Rows from block 13 of the encoder of a small masked spectrogram model, named by matrix and row number. Rows with one number belong to one neuron. Each number is 500 + 25 x the weight over its row's rms, rounded and kept within 0 to 999. All counts start at 0. Numbers have three digits each.
After each neuron's rows are labels from the 100 clips, of 14976, where the neuron reaches its largest size: "top examples" is what is common among them. Only what is clearly more common there than usual is listed. The data: simulated sounds of rotating machines with and without faults.
# gate: MLP gate (encoder.blocks.13.mlp.gate.weight, 336x128), inputs 0-127
# fc1: MLP up (encoder.blocks.13.mlp.fc1.weight, 336x128), inputs 0-127
# fc2: MLP down (encoder.blocks.13.mlp.fc2.weight, 128x336, transposed), outputs 0-127

gate.50:482462528518478500513506492496480497463516519497491518526505487525488474443546568525531494502454491538508524477483499457483524502463509530498492534453486497519495503502547465515499520501487481532514529484464514494483480518451515464517573480475466481492476471553535458501473521492493493525511503483488522531501472514472506498517518523470476467513488499471511519566479486504479496505499
fc1.50:513522495516519514516465486500492497478498524471494527461480523461510504464535455489468456494540514502448489543449472489488471464501525492530519507509487504540491443485510499519503510455520499481473506508510511488550489468500522514507502461516517490513512488450502479519497519538541496465474529499509507510510492476548507488540519511536538496507532533465534483460439488490528504483543
fc2.50:506523505510490493507500475467504486517484521482514523464461522479454479513490486449484513491507492529511529514453483518519495482514529513524541504524522521496473490514474512503483545528500497511530530461487487513504465509493508531428501507526519507421480469468534551467539486520492516498504452505489515514499493451489493450521505512447494500521478506542538474499497507478468481549515
top examples: gearbox

gate.94:527508488518474525507482431520479527534542506507522511500512509516483510461472528446526502489515508479491486524515490520513484491521513534505522454512470528499496544517492496539475473566481474563469463518526546502490508457517494483517483458485479527481509510483464520563500499476481535518496543489463503482528478486506479509525502498521501460451481482495488491509500472479477483465506
fc1.94:493455493491491473532482541464528484488418486469510526518521493456513501509497487541499448500466503527498523509514504476497530489481471464496475517440505480545488474503496524495520515482477510438517485514496483503510495506493492515487515470550512505493489466513518515490520431570497481475515484532484557520466463503476496499494532521487498502491508482516529487507502502535516496549494
fc2.94:528528496526454534479490462503484519526529497507515491490476509527505505471455510466514519492525502475504470526498468540511470492518532525511509458543479494505496537496481482534449483563508469552465468487509519487516508494501498493512517446463484517468503531505452518532482490478515507514490529507461511466502477481525538469513489511533530465448479471510460497509522494485461472466501
top examples: speed: fast; electric motor

gate.217:516511473486463501514568510470461524494504552478486492526467510503532524523499539500495483493524516528479496519451494486512496523525457545475514460487506549509506495520462497467449495503531514515472492476529492471465501506511521509472507464480483495454466516557459484531511560451485470548520501500502528477522477511526528494470464470499506516513503506502525515509469503520497499498499
fc1.217:516511467482476503508566512465466526500500547486490491526464507496530517520497538503495493491525512530484505513441496493516503528515466542478508460497514551511516499522461494473458478503533514526472487482528479465476505498503515505474509459473473495435465512543463475527521576439491471542521494510502531486515486505528526502464468477503494509509499503499522513515470497509496504494503
fc2.217:500468505498540497479467482513531486502520472517491532494529499484456486491501480476466539482483489486489498498559508485466503456497546478563493562534492461509499492504534481520527540482465485482489508554489513505539500507487480489514529521511519525528493471455487493476495468524503533485492456500482434543470511488470453504523528509526486451500496485502473515484517510518479524494478
top examples: text has "room"; text has "reverberant"; electric motor

gate.229:492527535530481507529494526499470498484496549524489589505540509512500524518488480514490518515543500530491508566501476504539480479486492499484468499461472468522489478505498464483548493500483500487508506516473485484481561496490480457501488453502556504507505514470478452463513518485512483486453527508505474528488510501496445520514532494514502505493511428525497489517500493500514470522487
fc1.229:529493477479509476458531509543480491454478516541515479471555470503523495509484481481507530501503514543525466515473505542483508522465548501471432445489519482547498504530523494516539469530517541510475547489518471494500518531494484518505496492496540462456472533468496488510526496495518499527500523483472492519488477488514478542556484487512508496502462506514499478496507506510540466498513
fc2.229:498504453519519476487477524461499481446478485488439501512483474505500500504489528513461525507573452515513499528483507504499548491484493546491538511497505529530511493486496484500509544504494519556482485481478463469497526501520473487489535441495542517469542487477488476446471461534495532485470503520485494505491489485522548486495493525504524535481492471516468490485482533525485485481509
top examples: speed: fast; compressor

gate.155:520497518487524473534502488487479508506486502506466542453506465516545493535491503478447510506461454495522489469514496503463484525521478544496495489531524488445470536480522567506520487474546496533506545443493495474511495493521501535528533533508485541483497490470525483503496492491480476491537486512512503486474486489451509491498486465516460513513492548496537497478472513474510499539538
fc1.155:510479501509506496455493516518490541497529519479547455532468504497488518497525473515573521482546524467484478514483502517499487503461476440513501492471509522563527462458478479525489512493454504470476500534487500505498504528489483431527515476518492472530500520532511494501485483502496501511499491494481469508509486531527511526500547479521551509484479451495522456482506490537524478479478
fc2.155:510485499455527488514499484445501514435474498495490539512444525483498476460482506458476514527491489548514544482510466497493491504535503492484485500506464498491503562532523489511528490498542489520520505494484509468508515472540517496547479520497538495474490462468499524464485520545473532468477491506501513537483513483523531482511510505489465494565492503511486505491550497469453537494493
top examples: gearbox

gate.117:485484559494489483493485511478530511484500479498530495532511554534457501459500515494530520504514494489499532531488519516506459497485449414475506467523495478483528447484478482519502494536478500477517492566490446501489509514504537505486503511512467496513495540522499469481484492493512480556462485490512502490502498508525531497538539456468536477507496507487500490542512502531527506489456
fc1.117:525474504499514473516457481535523512466504501499471513437484470503552518484516497487476530500465509545505511456458446486460512500500502485525494520514504514472539521493527564489536499513515481527499491502513470516518472484519503496514448530530511510502494494506471473510470543504465501469469500530478528532494501512482532460444507497526465511507471529486523478494507549509512551526520
fc2.117:501460496500519461502485518500469486458476520494491515436498473516553522514497484493477521513494475511481496483483419506493498518523495459540466527492541490494509537509508501495551451463517497504492521469497481465549495478496524489470474488519547482504529495498477492529491512554486497464515512511465494524497479483471520460464505521465481568504480518514522495494519463474503511477520
top examples: gearbox; speed: fast

gate.35:499510480497509446516507540462510495476531524490480516537495543489513495494521484484526470496466465528482506478458518472513494488499533531518501477509469515475504485479496464459510484473473460524508515471532516494521490504519474546492483519494481508477497405504502509475518479476482488535463547494490525501509486500529478482518521486458521540541462512495538502508511477463522521552546
fc1.35:499504526525494517517490483543480520527509466515512464487489432529497479476460503534487495467500541484492424511505500490510511487506472512500478484519491498504516552505503488520492517526500559482507504478515505496504537490517521466515526467503506535482513530510521544513511505497525492500539516494518491481476525462465517497485463501594488446475490450506482468520508500489493503444475
fc2.35:516515524528512535494520458517485513519501462511520468506505480524521518495494497558478537544524522493542475496524486513503529518539488526495524531516495515499503521480486470536500530521479548532527491487489486494527519517530524521495572446543484540478516516519544559518505504510521490537525487520514501517504558492496542528510504517546512470469503473546492486517489526504499514517478
top examples: piston engine

gate.90:518470471523502493467493496506534515498447485504460471512484487550520508481494483477510535503519489525508484507469485562500497492516533570484493503500463532476521504494494464543509489542443501510508482516541492474509510489485467477502505467487547532470501478515522484501526470453516525459495493488462519520483526495497498507460520470509462515511520522502493449520473429510489465482509
fc1.90:505472486517486497466492476495527512483483452518494497483471497517523515496505494496517519518505420541508465514463472535509518475501537530494479477464491476503506492514483433519528496518504497523497488508551492473532527508472465514513500491457520487487488484492537492479500469480538510493507513509475494556482514477495489485526520491550484549522496547489469460506449429501486492467531
fc2.90:499469460505468469488544525563469524469525494495501465502491458489507510486457477492504539487526452515472519485494506528527492472499494493519513486474475502516510499497543451512519480467477521577458490500549501499528491503499475526565526528488480481462501510490523473526491504478500513500515514537467483514450477538516481502519490492498478520560507529523527476483493490528506488516488
top examples: speed: fast; compressor; electric motor

gate.240:479467507509523496485531510512477513521489535527478493467511457494503554494532469495506511517505468544489486520458526481558498476477524564475507494496445497482503497527510507449533538533518499522554498496459500499499489489495506528497510516484530537489463502490510508464497487499510482460464507478483485529515522490455504510484532501473462505439489515528495458527493457494500469508551
fc1.240:489496504494498510531477486462528462496512482506527534551523506536492469514489522485472497496504507484499507500541462463455535536524447459492522521469530504519515516482495495548489462467481459489482514496518468465486510512494462457500483464491466492544514500477455481530511519501465536533484496522521500490504452485521491499528466525520527486545532487461490538509514546501497509529465
fc2.240:526493538497491517533478476477465473530431489493504463485470524508470499489506470499489473477442514464518468504490483503462466486503514474511505477517540484457509494495479482505457500539475490425513522523487463520483444532472492472480485468520480469487510519498525504541547485500489502506491480477543511466504514468465527493507526499507470494505510488511527521515497432489520497499470
top examples: speed: fast; compressor; piston engine

gate.297:511487567514503507513497496478501511478534484493495484519500465552467513456574519494525490504485513473531515491502504504476497509520516478501515468499507484493500470494489481518493504535487449480532491528535535475487490481463465486490479467466519490515504494506505484499519483443472499520494528523508546469521513579520501475453488557536447494475528490503480482525484489462508533488525
fc1.297:472520497522513509495511520515512512532498501513501489490519515511518511520538464493486510524466490480524472442518536502510469498508520489477460473448495484532516544507507508516467511525484497494521491478499462537496494464484504500516526531479491512498450544522523489486468506496523483529565508459458521460512526553465493492437500541534467519482520509491529517501446497454491459487530
fc2.297:482502455504521493513504492514490494483468499499482547472500530508527481541456487489494504515524495535522527494477525520533493500499484499460487515518489547488486532500474535462498473472500488556483521472486453550474504493541533509496519550522567533475474486518505525472499523556517522528492476496505475505472503433477478560525535497486500489513498521470483517470515502484473511512502
top examples: piston engine; muffled (low-pass)

gate.198:458511506493481495473544498469492555482485443483480504503493475473499498442478490500484471506502498488468488523491469480495508481488522467515495503497480547488492521532507563535489489457511513476506506470512498480552520512516528505476498465564442463534518485495519503489516478527501504430537515496474510506496474462502501491533460509507493528480497502528507515555526486490533534506490
fc1.198:514501462505540496490503495502540489504492501485508474480509488522468512521522447508502492498530500498482517477479476476476498498447526523527526484507525427491518481528545506501505541525477491483484492531496466506546462516483484468508475548458513471526494507465476530540516486523492521487500497487546496450548471524501509452527501469508550504540511525512498454477499514520451478490476
fc2.198:499488474501570484485466491533537470477498513499518486474517469498477474523517481512505511480499425531495540487498499477487523518462495513537492495514525463506501482531494485495511529515453509496484479519490526499510468505478458494523479529483549473507499539503454499531497489508519521503482490550513504460508463528540475472511531468527540489519530483496508452457484501548453467499491
top examples: gearbox; electric motor

gate.123:507505538481508504512461530489475523507517499517511508453484499521518479479528524537549475505441448473514463473480484495487527533487505536456519501493512521491447491494483504516489512512534507486498500506480530514517475489552513536535557482522506501475480542502477517487443498520495506496544478514478495481525506536459520459516508533491506520501481497438492501511554490528533482531525
fc1.123:507462506475504498517458467478475484525462484501533506489463471482487496484534510506502477457515475488517531534461499479516488511465533508528523502532518485504529499519511516487556477512484469486495469500513480505474549529466477492490476504538516518463526481497499490506502470551500520471493502494504454494494500446500538502519535481507468488445510502534491482466524415542523507540486
fc2.123:500469488515481518527518499508473531516473504535525529496504506525491496476551482543509507512522449509532521507461500512518518497507557534522528529549520516515543525528510488479551515520473470523492509496480498513534530530494504518497516506534540507474518487497505491515510497519502542497516510524522477542519494483540510539510572516473489521489523539501491517465513453521507529571531
top examples: speed: fast; electric motor

gate.17:505513483472462485520465472523559484503556505503521487496506514457516551517463492479508516521450529527532517492488499514468506497543515535495505538495485525482470535480505494488493493527494487522509496516527502462481453482488438537490507517496518488510511499481543471511517506442504490486474469458535474521496504476493506467485516476470466480530505537465527512566507507487464521519481
fc1.17:509470542548512512501518497475505478486467511481529487490512486544463484460502526508511467506534483427476460489515504500527467536534477482529512434512520494482526485492498467508476513493503486487490537524450513503519526511501509469495472441518452530505532494511473482512521501533507526494496534541492503470525483508486482504547497510538490512472513519527434495499499502511554478493483
fc2.17:518483537503495514489494500499516478499482486492550449465478511511457518470495529479527476523491495480515494530477498502535523545518484538497511536532516507510520500509489490516499515554495502527537533512450490541517527523514516542536512471525453558498523498532526525470512471503540486492488534496488516473513484521536494512548498517513519484468452471525514481531497511560532521536475
top examples: gearbox

gate.48:491455502505505504521507519500485531530502460508486506522561490512471436473446514447463483486490516495476467488496517461485485524512538488477500468496469486519482484541506533500516485482539526508511476487513560521506480488543488509450484497524521512513454494506520503527493528534544488484512503494514496517514453494517479518488502514498482486522485545482476484449482489479527539524562
fc1.48:524520504491488514487491482520502450486482526515507481464474521493509550536550501551540524520504495497524525515517478539511509484472446489513496540515534504480515511456488459508483510512450493506488506507494436483485510511457484491518502493472491473477535508486494507465524479478440533521496495501476516479488554509509487504515498491496522500488514440526532520523530514524483465490425
fc2.48:505485491482504469516452536468486532485494502510529533486520527500489442441486524428517459512474491514471472497475502494526520515515525521479492489490501518516499524497510498467524486510541479495499503492489520520468491512524491553514511514500535504521502521509554494467467507546474515486517485508500513555482480529510491476535541469494501492504462545508454452507535499498535537540533
top examples: gearbox; pump

gate.179:479510537489458496501500460508483507535481497491543484559513505510487505493506537482478506485542475485483505518494498485497466478501532508525487456471483528542518468526467492493542496494497528520475549515530501482486506521519496475469520512493503521479506522490486474521495563459471510463527490511434477509487485478534536515498487480473512461525478503428491563492509524515511514486450
fc1.179:482504519503452500500494456502487494536492502500555482553519508501483509495503535509478500496547485487489500521501508483502468474498539515537494456474494523541525458534478496486550489492487526510470544507526500478491501520512497466477524514503508520496492524485490471524497579473479506468534499513432479510490488477533522517491491487476504449508472501424492553483502522509507511483457
fc2.179:534480467492518508511512535510516462471513505517475494463491489477500514520484494499538520500472500533509492475506515476507543547483452474480506542504513503519471493453545470492461512481522495487510443494472506531517497476482497477551460476478473471536493482499508493515513484515501493534469512477556514480539546529471458483500477499512505561465506490534521436471511470509502493479511
top examples: text has "room"; text has "reverberant"; electric motor